A small image classifier, trained from scratch.
Training: adamw at rate 0.0012, batches of 256.
Rows from block 8, named by matrix and row number. Rows with one number belong to one neuron. Each number is 128 + 32 x the weight over its row's rms, rounded and kept within 0 to 255. All counts start at 0. Numbers have three digits each. After the name is the row's rms in percent of the matrix's.
# fc1: MLP up (model.blocks.8.mlp.fc1.weight, 768x384), inputs 308-383
# fc2: MLP down (model.blocks.8.mlp.fc2.weight, 384x768, transposed), outputs 308-383
fc1.344 100:116178105134108114096068133168087126156119117142155139147117140108106124119139168083106136156117148096134174125034054165178105148127151116158133108095111179116171152122097151142109099081130144130108136145148095168206052143126197
fc2.344 112:146176111118079156108133132137143187098134152103129169139116128200082162126116149148183172095214112151134128161115139122150109154182089106080095113096128175099135086137061089126131090115168098026126190117150077109138085153149115
fc1.345 103:159169175106185143159072129116146144170154135068134176116130156089174093120082119176164209121115188107115120191152120077167168075104174110143138085110110059092153194114137150110140130073099100162160112134103150061140073100144160
fc2.345 109:111081141078114172115130101094154141133112110093106159196098118174133122116156099107203193120179079125158076152108158115125061108102096115096140102114140150128130052167131205106212127153149161077130141075184150144092094161168117
fc1.346 105:082127115135117063163135159208128162074095115111077124134127069172109196120132086125073109138146148131171169118111156160144107071122116148114106125072149225177164133177098095099081178112074141126077129104162086114089100124122213
fc2.346 096:185141167128091164126094075142110179107141077112106102088133130111115160185133091133132075142121146080127117091073145122142096105135155110170120121096154140107127175146120187163119083098099164133145176070081147107089113132128105
fc1.347 110:112157063118146168131097154196118128143110145161152101117156094159154202149129118089062087145153095151181183083128149132167150081111065130098160148147132199118134175166107113163070130119141168166136160140081111146146139135155148
fc2.347 117:070071094142109132091093066101130113125118128102078141183104143160160078071173145198152121168140172100157115078106096124126083171127104115112137120197128054095085163139132176107176205160151128122146057103163113120091129170163157
fc1.348 100:136088150130090095087085157122157131152158135148088106121096152118120076154029132189160088157117141172148064155108143135097174139102190161129136124169139066073138147142124109164145178098143173120162136149166193130078121107098101
fc2.348 080:141144126172124208135151144152159160100135155069149153190136146116032126160150084102149161113170115102101073134096124116170113137118111125115085141136141182096187139096125167123164050095154114116137165108089127158063152151140114
fc1.349 110:227119090154135141127104099166122161119105145122111122137118143086154174113202098165125141116129174117175109083092119155133136135109132143140132162101129147110122174095126112122130072169125120108158159173170177198072182119155114
fc2.349 118:107143116132139097147164127113134167154157197109174159071128122110150138156123135106120167100152074124120161161135115147106160151207105092090140163098152142140095108089127124111134132097144143129173072141076161189152142091119111
fc1.350 123:144128104135071132185104104142101165142101133154117131158105090108168154115101149150068136197132174094219181141114135188131189070122120170139091115067102154116145125088156131092106120161090137091136122087160060113135181113122103
fc2.350 118:191166122117127139163124133149169165062124128129103111135108157149145141106137095122064141159075170086135159176184102181115154067138128153155120055146108146143146098163157102145080089131101168125103169117105175122163073129097147
fc1.351 128:097151172127117116151069123038126125110096123148146127129085127118060101129108118078160105164123129137140149176083092165083097160094139145141088203158066135121128137101133092099115139148060144147118180152118112129159096150131148
fc2.351 129:134169125117122140116106133148082154096156135069167144076135128128143150162084087051094141107130143144129139160153119142131110076130126172113107139099109169110141158084090096160086108114137168124161170080036189105190105047125103
fc1.352 109:123109208121112145158095110176108143127182095153107113086104158091115128126127097179141189159124183120156121063098068160120190097149099074089090145121154119112142160103133101176122101117045128139141118202182100164124131105182128
fc2.352 097:125162084117137108150087109184068159088082104127129137182067144117113095135108117151096126188124082092101066085180144127104105171196111134129169139127141091100142144129126172128101125144128142159079091107116126121103061096123143
fc1.353 110:194174091178057103138094168076119178114188177180086104126102139090138115112173136153116141102134117084142114122049147163148156104128103150084170198084118127133144164114094134143169075113151081137154132119140117141093096121131099
fc2.353 115:131191094077121149127085163132138101070096131077187086115108125174112160121092124104111184103101138134158150155133104161149145112132076142101089136128103211106108131089128139170083066127123134120123129108129190128186122068101119
fc1.354 101:147108045145107138128110110060100102137106148092134153225123185148199103087139125119115102155136133154165141103098107146178123125078150100113092154059137155112114131146087087104159176147094177119148173069172084098132059168131094
fc2.354 119:136115101067101139139103095165127122131143145148147134051101090127126172200106091088125103090101130139172083114119107149115144130097157104069109162139099148112045203117146181175127106135122132115186150078120206107129122118082115
fc1.355 104:127120151124144141202127156195073130115130171128130147255099121120173167103207124159090157172147148106117172129081071104150125034105131105104111088099111165061116179105080092074137121135158158138155173096173146112113089108114125
fc2.355 101:051109088085094134084164112091173149126103125110130078067169147119160145147067118142170152124121091128091131160097144175106124080088123105097165089146151114168079064084135153154140074144068135105094199167161132141164117142131123
fc1.356 105:113118125135090077153090097148127167122102118122112063183052196103167096116152171133110081137143128075156131143171144140178194138195159191128145131157126113144136158080171125161149166187153093122112150076120175071141109144171106
fc2.356 105:126195106129147110131145175137142153126120085125156135131147127086138087144090096138099175122113138133100153150132087141079192090101127173115168081087125158160138132085098088191096138142148147104132128170085114135202091085183138
fc1.357 117:135109121154208113148081103139120198175051101182114089155077101130166180162146151121107088154051165170122124110171206163130102137123122073189092127118098124106168138155156115128171147171155099113147107166113153149139151109149130
fc2.357 101:131116144093179117109136180176119150095096115118165118107143113109173164128130142074096134147032139165100111121191174144151111149112119162144111160123114165121128105138144123107086116107076128153068113105161140116181120110069085
fc1.358 106:134106109160080105163103149128147160099164112119110128133095107090114096090097169116120130121165122146125134174088133164048092150108195205083128086059116123113162137162205124111135138170126052171134113125157099152144183133152209
fc2.358 105:154169150111099139104114067074147176112070156159077131122161148099144119117159070159121069170119150086115079111139124175106134058121189112173123108119130108087136140147131133103112176159126135116088147072074124118109151136148156
fc1.359 088:103185093115143134156131143185177198136113130163094166189143150117095031130123144109136135166185113153107104187199082115101130072151095131174136181183098088138184133107130124140172157167114046201118140128099133093159208111118132
fc2.359 073:130108166121121111119149169105096054158172141151157144172099115160133159097123141121133159078116098145192118135156173115100136160157118094066123146154152172144140130122091148149169133133153082146155121132120160078185205161155106
fc1.360 104:120100209140093132179150118182046173105131129167113131105161134122097117119179168136127139125193168144161117190136130163121185117036125070133136111074130138112120151128108108133101174137169121170119091158095103073115138085115145
fc2.360 093:170212041116179117062173150121130130059111112124118118062142145112054113189050108124119127172155108111097178081145167150137119136111119140143153129105162122062163134065111147149108138096129190152091125129091101104202084048155139
fc1.361 103:156137140139144151087083199093138159096116100149085105154087103137147119158091119191120119106135172187163117097118051129149152167102132096073094164104124096080147137174120108160151178081133173111083138149145094127063110082130086
fc2.361 088:126115140149060152140094064166102132110119112096123154156131111138045102158103104076172163139168148109160109106091075128138094095111122142108102126174129101100127207111093201142148086130186121109172172099074127131091074157121163
fc1.362 099:085107200162110116127083091162119204138131108140140115150104092131171148124164113092117164127082170120178117128140118187166124102146143147114134141102121136134149153125146124158154132115126140141088107115198105158108100126160122
fc2.362 081:129124130096123132091152125131124155075081114107172134094139135085168166142077090117124137125094076130128110105165128155163134136090153109109086174163137183161138117128141170125135172148089161131117064112128197143198173046146079
fc1.363 100:132114181138073115105151107072108144126113117121093136185089148129102103165122152159135127108114196122104099225119138081232130045099159142115080171109143117128106134069134113073145168158125106127116161083151155062115136093127126
fc2.363 078:065067163096113153128137131172159155177136060123127143214065082175133128146171127124155162071143128101197112115076170110093105180110100081086121184164159116136130099172111183165183083092162175099166067097129185124099159140153141
fc1.364 097:145083126138118128153151087114121120149126140063114161147120194156165058155177119124116114138120155164159076221109118072177072083125099151123099158133090076181152111153135176181154150161149118135155131121113133089164096090186081
fc2.364 105:171096105077151159140102081161140124143126145120104122091124100126117145180133100132179168136134107089118111116092126170110111106095119092043117145140121124077017208110110223101203122107141105086151131084148134147105097135107151
fc1.365 097:105112166136164120167103070077180095184095114097085152097059098119087125145182183097105122145104148107148077157126106111090124125119132067113056181131127106149161156110191089146111113075101158094132138142142138129155080111109162
fc2.365 091:147147141157163122112167175136132130061122162122149116111117126143138124143089103104068174103126143136103163172108129163052133148149102169128102170098152178170159092111168054127121138072120125100128121109109133145173145054096100
fc1.366 090:141132086126110105151129135117110105150128124115064205151125112072165158145112121117133125101132144102130122114130119104100102072160119134113166106138112146091091146099136109127164104078091067182120194113114150149080055122119127
fc2.366 102:123128118081178104108150142172087179116156133099107174145104095126145146120122209166140121161129143187086115151125118136198136146160146130181111104130144101139100162078102108084128196142097110094107141119158108137163188078124089
fc1.367 104:123129122133194129115112088194071126112146128153100109141111099058166201115120168133152157133153176114107076127130174054149148147128076090115122124116082118082154131183131124151108152142154098130114108157151137202142084177179164
fc2.367 135:170062190138146114194149124138106082147139132143134132139138137119143111092179220148121107188091151170100129080096133116141123196151141159141120133051122061145121132141164077081129188120107113136117100148180118120132165159104149
fc1.368 101:136147164163140122176106122123110089121120165173148110168048096051165110149117191159071095146089161135175123100108104119140094079078131100148126054100059136102135214100136127076090042171166168100105165136153151094118142103133155
fc2.368 110:109106118146121099122096160135137080150139156145130108109172130120146045153099085141137079118109079098164175136105141137100159106112144121109121115160140095164073129192149176174157123130095100168143164119119123144117181152135137
fc1.369 110:160154098131148123091116105187197183129140096073129090097112084069060070140129166100119177107185148177120132132181109091066133053168149091135110106175107110107119120087132136169118104123089062134147138167102127077198137149133168
fc2.369 120:087107120053142146124119090090109111137087112149131155145087052178108137157115105113149155093073103134198091136172108136121145114134106146063121105154117187103055113104141189132153146154187131131144080094106233099170140184159112
fc1.370 087:108149161114120115108112120113172107158183093141152116153073138082091095074054109139110209107142159180162128113126050139139111128099091075127081184199141185094126179187102066161102060107108183105097148163147123139082169188148180
fc2.370 086:091149117106122198115088144164070198170055114046120191169122141169118122132166142113171164117135121107129119157112138130139095094130105156151121150144145176146148113096135160074124111127135141091118139057105161094158151126206111
fc1.371 068:086110086173150110148098100161117139095089121114143109106095104091106149055135118118192131152149079148123101125124091151081149100213115138095147095113138110106150193110121030105096092108120103128136128088129099160081107169157180
fc2.371 056:160094156075022168100130136074151090087145118115143034121139149152092131127125114173128105122094090151101138131120068108058133101133158161104120136149142164152114111101143137153115103107146000100150158152126129155111206198094148
fc1.372 102:109178070113140080138102097128146182130098126091110114186085184114148088139111130104112124133098148113159114128149146147170145087146127071150117159180112174108150143130120130168097128076125079100124132157099112116143108117086140
fc2.372 084:121175082109149126198142153112121133142132126095207097092078113075144128103138118116150121077165186142099097062109125189117114202152149097076129162162152155161073215106133182104170158122116088107153053157131158094126157113143099
fc1.373 108:167143158103150156079100188097162158145179127117135110100106178117166080087129127210126180197134169169126078153134082117142191141121134076115089132095151055114158117161139133143172171093152148121096137137113092062124064077110096
fc2.373 121:151105097101120167123088070101091150117103093109068159226093150165096127118180115120163168156144107090172071136134130107127062084138100163111099128124129144119155115124102196121141122152171117108128145073152137151082066172167153
fc1.374 106:063090108086116130133066140076145135139069146093135133168103138167094158133135142168106152164099108121095169112119114120172084042098083137144050112098087188143118121108138145113079129147135165117133130096155179206092147151122132
fc2.374 123:145093146136078160162047055120145113106112112161119126205046140112141098108172096128087078152138168070153090122119121134122107172065167133157153109160108115136151194199163182139079136168110163172112122065116176139077106146089156
fc1.375 095:153088085176135092116151104064140150084109179091102112121160106091096107123116111146220124099144136139140093073119103180101121142159115131174126100169143133151170126159159065113159109128167047172140153126141107115164129057134087
fc2.375 092:100105124121135148084061078126162100124104105087109073055169143082135141163151093136178144161175128073086104092075151167102089148080163102111127117170159119101078147088145219103179118153079143079131102113131153132132135156167123
fc1.376 105:091043128157100116118061121121154169180176103124174123155129108149156156110150128141129138157147192097137143122193132129115113109148098153137155158086015120106124180130166109172094143123077128138097105166208085164080095137142130
fc2.376 094:149070096132112114147178149127067152166130096152138119147155103109150152117168129127081102124038108189145121167151131065159158146133168159136136132117130166194148075177194093151125192118082131183116094128134145192155109092119131
fc1.377 084:102110116142112154169105144092190142103150143111038133213062142116116095169099174055111161151166141139133108137110093144139082094157138116153130127129138124132167164171143112118127140141154064135135162185139137122167130164080172
fc2.377 067:134111062124156089156157099163155181150071186099124052095165151095120168142181113155139147154104112115092155167154158073089108121139114134132118129184207147187123081133150116096144150123148156123092199106092108141156104135175142
fc1.378 116:121089125117132082168139077113139124084118170149169129093155085087150135106073110120090134152117126149138195110092066125181135142041129126129141192105107132113164184112165120117109076128132158161134145132151124136115050051143140
fc2.378 123:148098071138157149132159136146073126113136180154163139158137116129136175143102114135088119069071106150165095207145139133143114154192158154125093182074146198145159061145192111173138134079063164155125168134154162141155122065085090
fc1.379 080:148096098107141133156135135188178117119164090104111151164101153124059145114151120140114153111149139133162108099140130170147169129117170078133180100159155153096108185130118091116099106180098129143148139188110113089072132172142169
fc2.379 070:138152094137129136104079126144128121136130125087168188098191129101151156119053122107162144158137134141118091104122138155114075056127085129169173118163060169146156078045096058147125157150153128136126188106094086079134104123120156
fc1.380 113:096129173146160092132152133160127134127121098092117139181099096131077162104152133116104093179163153128189152146086127109153091135100132139114127190147136153136129138168158119104078106144148090163085145102175089112181089156133179
fc2.380 104:064131159154145122113145161179140143143135113071156134124140150082116110138116141160157160121163151125061144117100118133108129230072082081092152118148139102177132140124101105118159148134145118102149092134129087133131151106152079
fc1.381 099:169079115139094118185138160074045132109096154071129169189041123127095117093102154116097125111137155083150108123049098148149136182092135115121195107076182111090133135170140032108165153152140148144143184134131086039079109149146105
fc2.381 110:186089143132092134141103089094124133123110134103108118147215140148138129113100144108111069191143143159177111142158130070146074075159142181129112141156090102129128203161115068155085136124159120154142169157130099160102128132105183
fc1.382 078:105112119154158088107148089195067135102096112130148134148110167114176135113114142112125092156144140115157123103156064131127150125105126124155131177112124146079183161147079081105154153155132170130162137114102125130187091116115127
fc2.382 076:168135142090111127165143128166143160146169134103115124145163117137166135143074151121122145113127119137110146169090086178153067104176140123147117139134107149107134123078094104132157132128157152119177130125092098098106146060114124
fc1.383 092:104121110135140102213177181115177206099155136113120158182118145126060119110105104125132193137153148126140096148143151095112144078184103151115150109111152127132122138202087125113119087128148106117150112145164152104187180161170142
fc2.383 106:123172141074125117149077165132103170133122124113156104113097152138076129117099062104056116136079108103178122118138089158081153105139103185123110147146129141141075175145150143125077127151130150182095103084110202133108086109101157
fc1.384 098:181116141158119159195158155191143131140114172084129182195123155149119118163167142081111137123117169143127141148150160120105128133182140102119139188168134140161113109132090101143111163100095118158155146110155097188141149074074112
fc2.384 145:092112159135127119128112125126094074143132110236142115214054140165113101166122114144077030109105134139255115081184059112156135166094155161154096159138112127122154152184149129197110128087124142199143079136098143095112147108128131
fc1.385 113:149189116145077146122147177148095150095095123164151129082132055151068182091137119141102137072145114163159198079094140118097104094171112130102136159130108160116124110189092120125084087116103104104086146146145150094149109143146159
fc2.385 122:143109095105148174096123093157164193086094057111146097065123134131126120165143067119133164128138096076111148135108158127124121129115130099117110115149158144094115124091128198177129053127115148126099185086098144104166071036170126
fc1.386 079:118126087154080133233101093168109177119094127135047057131012117107102130085129166086093128114129173138154129135121118145087105123130160079120130126122169135113159158188129092135150146134090121081137149147137139143174167170125163
fc2.386 063:099142182130114161077153155126216178118141185159148090072135161092054107149121056104109128134105093105107127187119165128096126140165143130148097127147155208105119079138147110049140104165086130107128123071095128095172078101149073
fc1.387 104:133106189164117077188115104119110183147103092151106143168142148130093141149127094125170139168141157141139112161179136124162122141196096107185190140171128107118151142120124121089116157108122089148131101096096113091184075158142174
fc2.387 099:142214139116073120064149193140102153125176104140167081079117136096116127164107079099101169113093101125119135161135147144129192096155122155120122146122140166152153109100106083158132131112133110144124159137073133155213116045159113
fc1.388 087:133117154207105127180144135108101220152131153188161137148153127060086103203116131105121172151081124150178146189113150111074174072104150090110133119073183145087131152132159102136099127092120121153097086094158112134186153150132109
fc2.388 078:202168113132114093152145165200129160144140069153117084108139151127120114105144116167089092198091167097112200118127114124109126157108141148170125103156136093127168132122124094138070197210109159156060093124126107078192170105113153
fc1.389 089:122094135181100131100138104117122115107128160179115113179100117118114116155120118132107128164101156117097107127181148088096093133122123102116157150172114147101106173155113061191130103104130110130183159148085192141109080144113134
fc2.389 099:138186170117146115129151144139136102133132099136151107123174119090171140122166115144132145123131185099059172198136154158117139125184147118124144178110177143198157096052135094096150171128119143061150163150062116164152223105175110
fc1.390 102:148090102212114148166133104154096142099128178118111085150128089094110188146110134194145134139169188146156110153122136121152139147192111061150107132222122156111178139110104060114098165170146130126133158090093102110057106111133101
fc2.390 117:120078156141108120135129118181097093180149176104131151165111148136133134082178175125102122092125145163183136126100132129126105157145115161121088153117132128156136133218158091125139123128142078145173132119145138140095164178115113
fc1.391 098:201129123157164101130130186121104133164106174200145077114062160073097155129128104135130113158101133113092080145140181131040126107131134179145136097101095120121103155089176112152146134135135130134125118131115164160064147113141110
fc2.391 110:116154128117143173181194090137133159114124129114142221177066084094124137156136158134165164117145091149085076156114137139152163120100128076112090125066152164124138120104116140123191152102108117102133104097147099130130136104159107
fc1.392 085:158144112162158116138119101147101124114160158179097176143113090046103137186073104106095115128166093102195187138101126146125139101119133104119186098131085175086139154155124080087102151073069108140149172111116107096146116155099102
fc2.392 085:083115172132100126158129078202096114160128120172124114165125085162148121124176117130117134126115136114154085154120069139129134095157125156159154195183121156180163103070120117158134156147123143150170107163073101149124198180167120
fc1.393 112:115147076140145032123129084121117113129096107077134088096118119111103149108191120119108108133123103138147126130156054116169111105083112081110135120206063170110159147101123115118115097108121072098086110158177101086140087158116101
fc2.393 137:110167156142205192097192143082171161065169128100162131101120126119147139177047129125153131098180119127073117144093173130156119161108129105182094144175158151118167139103086109131112102067100147094133148118114100109111139090140112
fc1.394 089:141110101137155059152076161057138164123092143102110123125124139021115149132158126144092177134127141125187147099152148104091173122097122117164145126166137140105127132175174125138160157081099155170137106162120159109195172141173102
fc2.394 106:143093118118136111135165134134096122137117197147157124104131107067125116079146169135107137146044137183099110142146155119139140128125147161091120114100134102163059125141165098126186185164082145144150144166166139147151139130128075
fc1.395 090:109084171156138156145091115124160114125155129161126156131157146088091092118123120142165145067116180182139151154148148156094176097112174081157118154181164183146118143108133126117166141134094107138181096163129100098159161111119140
fc2.395 122:120066125156134108124113093159109093163105093232108109171124155132133048133174118149114062164060157117152141074121116081131121163079174156152130139133119101128142143188183146146127150135144126224113078145158131110072159170134156
fc1.396 113:162097123116104143120122095147120142151161155052115075080125091093138121091117121175086152145204158126106118108118088100162127129129147112150098097122176090107135159088133134093103105159084101128139137183136124167107119104148181
fc2.396 130:176120160136139095127099145127094117134080125165130103156152187110126050112144101168041092206076127082104144106164125115087135140150135169152153079169113110105150149119172115109080144172100161193063077136128136107113102083139157
fc1.397 083:035058127151166124131104102155136132177106132115090108151072117128053112174163133120124130168135158147132116194098142120127120085103155142093122154149135090143173149102144108097073100158105125146179127127172127106130062134131110
fc2.397 064:155134136110162106133091175141118074072094078134135063102143122152106108124087098144137143154147158107110180085114152164059152152108121168120155171154162097088157170126092161196134168105150159111130086155136085110163166146122128
fc1.398 116:095176155170139121148113082172116136085128103098158107129139117147059155050185108107147106132134126124112159167117134179148095065093164128139118185138157147143160137169107124105101100121150074125100103128179105124168146049144153
fc2.398 110:133146067115164147128153116146120144076094117114170121077095119059133133146089104138141127149123105077048112040130175158132104200062141086126145080139168156128139168107099179132125124095084163108105132100140146092185102010173113
fc1.399 089:100181065123178138156110164170181148072094088164088109104093168081075095161153141063135137133175112081127166151163121120092147060192138163101140178165106098162179155129087095121127119149057067160155159166122154146109144110114088
fc2.399 072:083118133144148152212135132137128125093127168127131135100154124127138147106145166179166150107154121175090171096113094131116107118150118096102160162128159104147101143080132122095155102093160129110165170166148110164158191170127106
fc1.400 092:148125130120135099178106134089127149148164095110131133108102130114076118106128142125113094157091168112148144190096100100159102055108139110162152129109137123116108162087203133123070119144097101096142142184189187130078117095119123
fc2.400 078:054118127116115128123099145107155135117105142054151120144160130143136138120110165086109171135173106176135147116129081173126112154176073147100059148156141141109143114128126075131116167124165081122116086081100126128181122108129081
fc1.401 103:120144047115097166166115093078205122101109131111111167182134130145178149095133127160110166172144123121135183153079170114176097102071104105094090155109154159100110123160106153118139110094071179132147146069120108122164103108119176
fc2.401 131:101119187141107156102098084080140151144099130142136149189064115122117071123147121130140118135121145110102078030150118101166132179138137106140112136120141144108157156137136188144114157111131128161117086124137138123112173134137139
fc1.402 100:068125113162071151104094110157130165109126180179152088116120111107101195173122113061115090124139152085136149085169169153166126064140139126147182161185141184122160209153138058227158156161082114088173176202093129147129142133132170
fc2.402 112:092118087087111123108111010152102154160122135061121155105126126163177138135155092121161178122143096124184150123097105127117043070111102120060154135135095125154037118085105165102190118120171115064200179087137208121109144125154134
fc1.403 106:145090134163150103162111142156096168095117114174073092154118122061112142158095134170134111178108119136132189100105102140078151186110176113140136111138120134047138120100079110173113173126143138115137133119050159113128106131103080
fc2.403 106:103162103102152174135142160114164095138104096130072156141064110208100096166120142134143122133119100105133144080097156135082129157174102115131105148117146118060058177116111217120150091148147048116109113107174117123164134217143169
fc1.404 097:130093087186089086138120124116079125127008106091089136154081124156139127057150160125154113142108155131186053115044115186095101165076184146153125064078147101101157156122127084074124089125135124106119161098112129094132092095135156
fc2.404 090:184206177142102126162135174122130138090148171123168099090187122135149147145076111145106121080130136145103147175135102134139158094123149131159130106088109159170148119125117046217126163074126159126147188131051092087137203046089095
fc1.405 110:105210073144130073150108088180117135103161128105013138130141083107148136108109129159129091193184133109178171139093143085089142097131152153112187101146139121126141140162083120082127184128081065086135126152113093101148107111100214
fc2.405 119:143187157199143142119145140104163149123156149134146156130099109132114129133104083132126123117163140102101150121124172133144142114144140109176110149140132164117190124101093107148123086095134140100119194146050118135123176084172126
fc1.406 105:167094143152176136111096146138104135141113097069118160102128100141079128048136132157153134102108197120155105153116134157145082070129094135106111067083146091136165153143142127068072096141176125122142147088197108117098095104157132
fc2.406 086:132119134097126072126127169133136189124117121153182097126133106087079095178055069160125088108128083103093106059160131149125176168132171107104105102042118129117070138126150207161134088131136119164147052158097141155164121120158117
fc1.407 106:098137140117142156164150087158117136105142069074112142128142119149131101148098120113113160160128106079110157144120103125163122084128099111110098091129120212145141119162184145140150101129120049119085133134124163103193103143137217
fc2.407 127:165143148149113152172085082118147108116149147134113165200050117207043113156147139124166135080156157152178098068113131103155122174131115115141156159085114144079150141152109182137151107088157127123154125108147117121048133194113158
fc1.408 120:128125147125120141122107131181136181081154156101128087047132122055120098118208101114124152155141218136202126066106055206087175110167137078145102130101139141154155168113111114174093073179140061135108130122170125134083088082156133
fc2.408 108:147195070144096066078105133114112124114096139116178102111152140086146133162055079173094114140139063112072124106147133160124158104129128128127134097101119116114139127121111127169091095134123134169104099156075121109146093074138139
fc1.409 093:141073124177157107188108121154061153102089148160099117179050148098094135118107101139121096135110097131168162159106111124120151138205154114156135115133141132110141161102095095111106118103105086095161116098129065108194133115088098
fc2.409 067:132164173115144142088098167131160123149153040128165119083100156126126091119048126081091129150154150114111168098117161188118123142099134159185049213183127104116141156111065134134106092120126157138110119144100099104180069133175129
fc1.410 075:130091148135133069150094131161145129110119168082082170108037163092085140058161176123102099117112170118165096114106094168071110101138101143103107097119100111150169191114205045143171157153143083134117162097165166113126148122122122
fc2.410 063:129115095060069113141111141135160116136097087105132099147184115129087126161047109171123133113100074135147144125058148182075107083104134159136088124126132144145163107112070069081147168112117060108142197158063141104178108035162118
fc1.411 129:141133149109190099113088144170129130161132148116103089145117138136170119143116114115151128106088140207068103115088142108124127157165146143140125114170074132146157110171094136183098177136112073115139119144118155148094142166122180
fc2.411 135:116071150132145113161122114143107055181113130148102145176104116129140085090190158164126093170085180123117105021083130094145127157141154133139124133089101080137095194159137158095160175129140103153130093133187138114077139216127129
fc1.412 091:135095091121170114205163089108130159093192116131100184123112104074102163132099151135100138129172070143178148078108107112140104111110104079115117188151090140152162198134076077158124100147103115144117144122098184152084095155138163
fc2.412 085:137123114127171104101131150122142147054119163131131113080199109126170223126111192153115151099109106180157126174143150154135162091170121149114091165119119168140130069100115083180110108093112165113136168171117125168144139141101123
fc1.413 095:126102148099075098162099122131131115166116190152074142136119179149055149097103149079128105137137202127167098129150098136075114144117156114196119091065159135125144141177144101160099196183069157150122167138130089083137135176195146
fc2.413 085:149108130134114079126088134116163125078119149157099149114170143137124099174025130087151102120165124130143102143085169137158199153126130138166106134126108115133137100196141122164117072145110091079086145112095110146075168092128120
fc1.414 118:085084131194169067155132075143110127164139139096142093190117174118168113155129142089114113152074120106111128166136120100161136071065194085154080123112148181107158131098064115101186143164085144093179117099150132090143186150066105
fc2.414 083:114119148116131154133144186151144101098142062162146125106079069144167134099100123117109153108145161130130109088095086124109159209045101154152093131164129170123113186127095136127124129122151092128139094108136148080196193154131119
fc1.415 100:167149167142123133186127070111143166080136114053050135128135126145124108106136116122092065093119131113110143119155165104142124102121123185083068103104120191152105132134144128094132141071135066143144130142153098095161093152138208
fc2.415 113:149137167163136117170091074146104114178121119110125145146117101189052100156128116124179123085158168164152128050130121066168105161132126175131161186123112140072148163157118151144132121069152110182167133146123106105060117164105158
fc1.416 121:149112088172125125194108151099107084068101150110085195114098102098097185025167146085129112108096173135143219114092107123173075151073136081110134109147139136157093152131128125147130078171106089064114121162146149128166122129149147
fc2.416 102:133150167146139135049141087164174211090103136066162068090207170096155160132105099147156138153164127142069143173067161148141116072138110102130106146127122142169154052102097102085125092112106121055101202149116085114193124072145093
fc1.417 125:098150137154131115145090153203083213146100100174086137141101071148073136123083134122130111094108161133133145192093142142117094067075109176148123148129137090113184123078094139167094166117092127126114101108137156106106116080163165
fc2.417 107:165206137129136134097159151122174128051128118102144100105141136116128173139129110101113199123148164136093180126144140188119134169110112136105141132100168122133148124106070097138118091106125145097137162130136117113207112090119122
fc1.418 114:120108105126118171124113138148142117118124141130096136173110114156122152146111139128047156097198155153193120076155136140090141135169103146068175171155040124131198120142114115058056132123121132181115142096154071113117158166130159
fc2.418 114:060102085118152096139141140144125125120100103119110162149109089126144104157099131176220171131158121111097124086082143168111135164136100080059105127151136067117073183104089202108229145152185070069157100144149110114143122191184152
fc1.419 096:173059127138119072125146080175147182165068094149138041131107071147153145139122159113161098143106160062170109153115127183088147060138161151130128126068118139099172150105157075071094185160136139087150108084135133087126128159162170
fc2.419 084:155161154117148178116133110147103194073136110066118134109113120152107134138087145103162148139113148135126077120090103179129117046122092126155147081166080144105099149060068133139131140103129084063133167107118122135138145111156128
fc1.420 108:043182119159151127180164089120138147134081054094177148207101145146110086119155146071141146105070156122101175203108105152167196116175119107150068180177087144118131143112074098148186164072104095112125108106138095121114184086147125
fc2.420 097:112177149122136123141146167143091148142142107164179164117078118105141137107137129129103089111095169133130103054124161172136158222123156118136099194134173154136154185135133132154108156045083154169133093132103168079209200063132093
fc1.421 126:110133069155111148094072167123128195149109112108128106145070106127144061136098123111091095146096170143152135215140114145146137044096151166091117139137115097126161113127102123160099191126158175137121118125186135071117128095154126
fc2.421 108:080078121156144145118140125115121139163147166122130122142110135097144116106181122112176148117170180104137121076087126165100108220135122142094155152080152092175124152150117192130180120138143097068164144110149130178084185137160117
fc1.422 105:162126123127092147114050097141062076115154120134054103128128115158101134079111120185111104165079174143153142064122080113111102166119129091196081123178086133073166162134118101080182176177093110109139183126101118064112157124141150
fc2.422 118:150143166117127141127096107130162191055094093096088127151121132158146153128112157130083178179132122119130099126143100104114083081154097202135157116181103167076162144066103101150075118130160134114100127109076134134142127119119141
fc1.423 107:091075155172114111215093065198123164067154095180129135107155101159121193094129152175139106169158087150131185074148116096121166069189103107071116147128097183099173126109116140119095101173115122110158111139145129176198115120100185
fc2.423 095:170085151158176109178132123131163106109109065116143072114152181133151097095148062135095140152113105061125199157125114116104091089160127139124139196149141161145157095102124152174111156138131142156095084138088138160100099135164150
fc1.424 104:129177125165143121136127110121131097131150207131076091116118097140098195098041125111173148161160087151162200041177157179062136150089127153094171138123133194116169169139134080123074153160108138125092169106095107197138136107157193
fc2.424 115:102079100116134153155132069084120098157119160090057131143134155133155108122211165136192144158220105090122108122142128123120083138154110065100147117083122063131088092121111182079216137151147096070145114110209105129067124184121144
fc1.425 100:168161129139165105147168106151079185116071134115148091151126081123118131112152137112127131148051138146149173137140179141148132086107174167135094098099123142100129144154139133096113128129138098146128104141200151135120124071101149
fc2.425 088:116094077094123134121147132154104140091094124146156150133116117106114115112095108100122115138078103128100127083185181084187097157118148145142144171167114173145140150137144157161141150080054148174103113100191153101131183079148063
fc1.426 101:126132125128118107150106101139177156182184122179099157134103126099170091115063138140121144076151162148135077133201141074161080099146090081116132128171115102122095145191113130082154121132048102128151114193101130182156085142211163
fc2.426 099:139125143095124140086072100142058168126094120101119169157114107142137122077122078092118131156105084113129079128181100092114123049138103202115071089148060180133122151119108161101117186140158134138085116073121179119107097119161150
fc1.427 091:125119156139130093159103119107202144137136123124101164115069120102092129138090132144124186142167158162172074108131136137133105109197116066125084122184176113139107202213083124160110066039128111136088116177097094134143138139116158
fc2.427 099:159112159146165132108095167163053135119150169086109082056134172152114136125145091105098130111125148104141133194106111154075165062149134200167158145113102137142133130148123097110095134117113143130121154063100138156049115096085153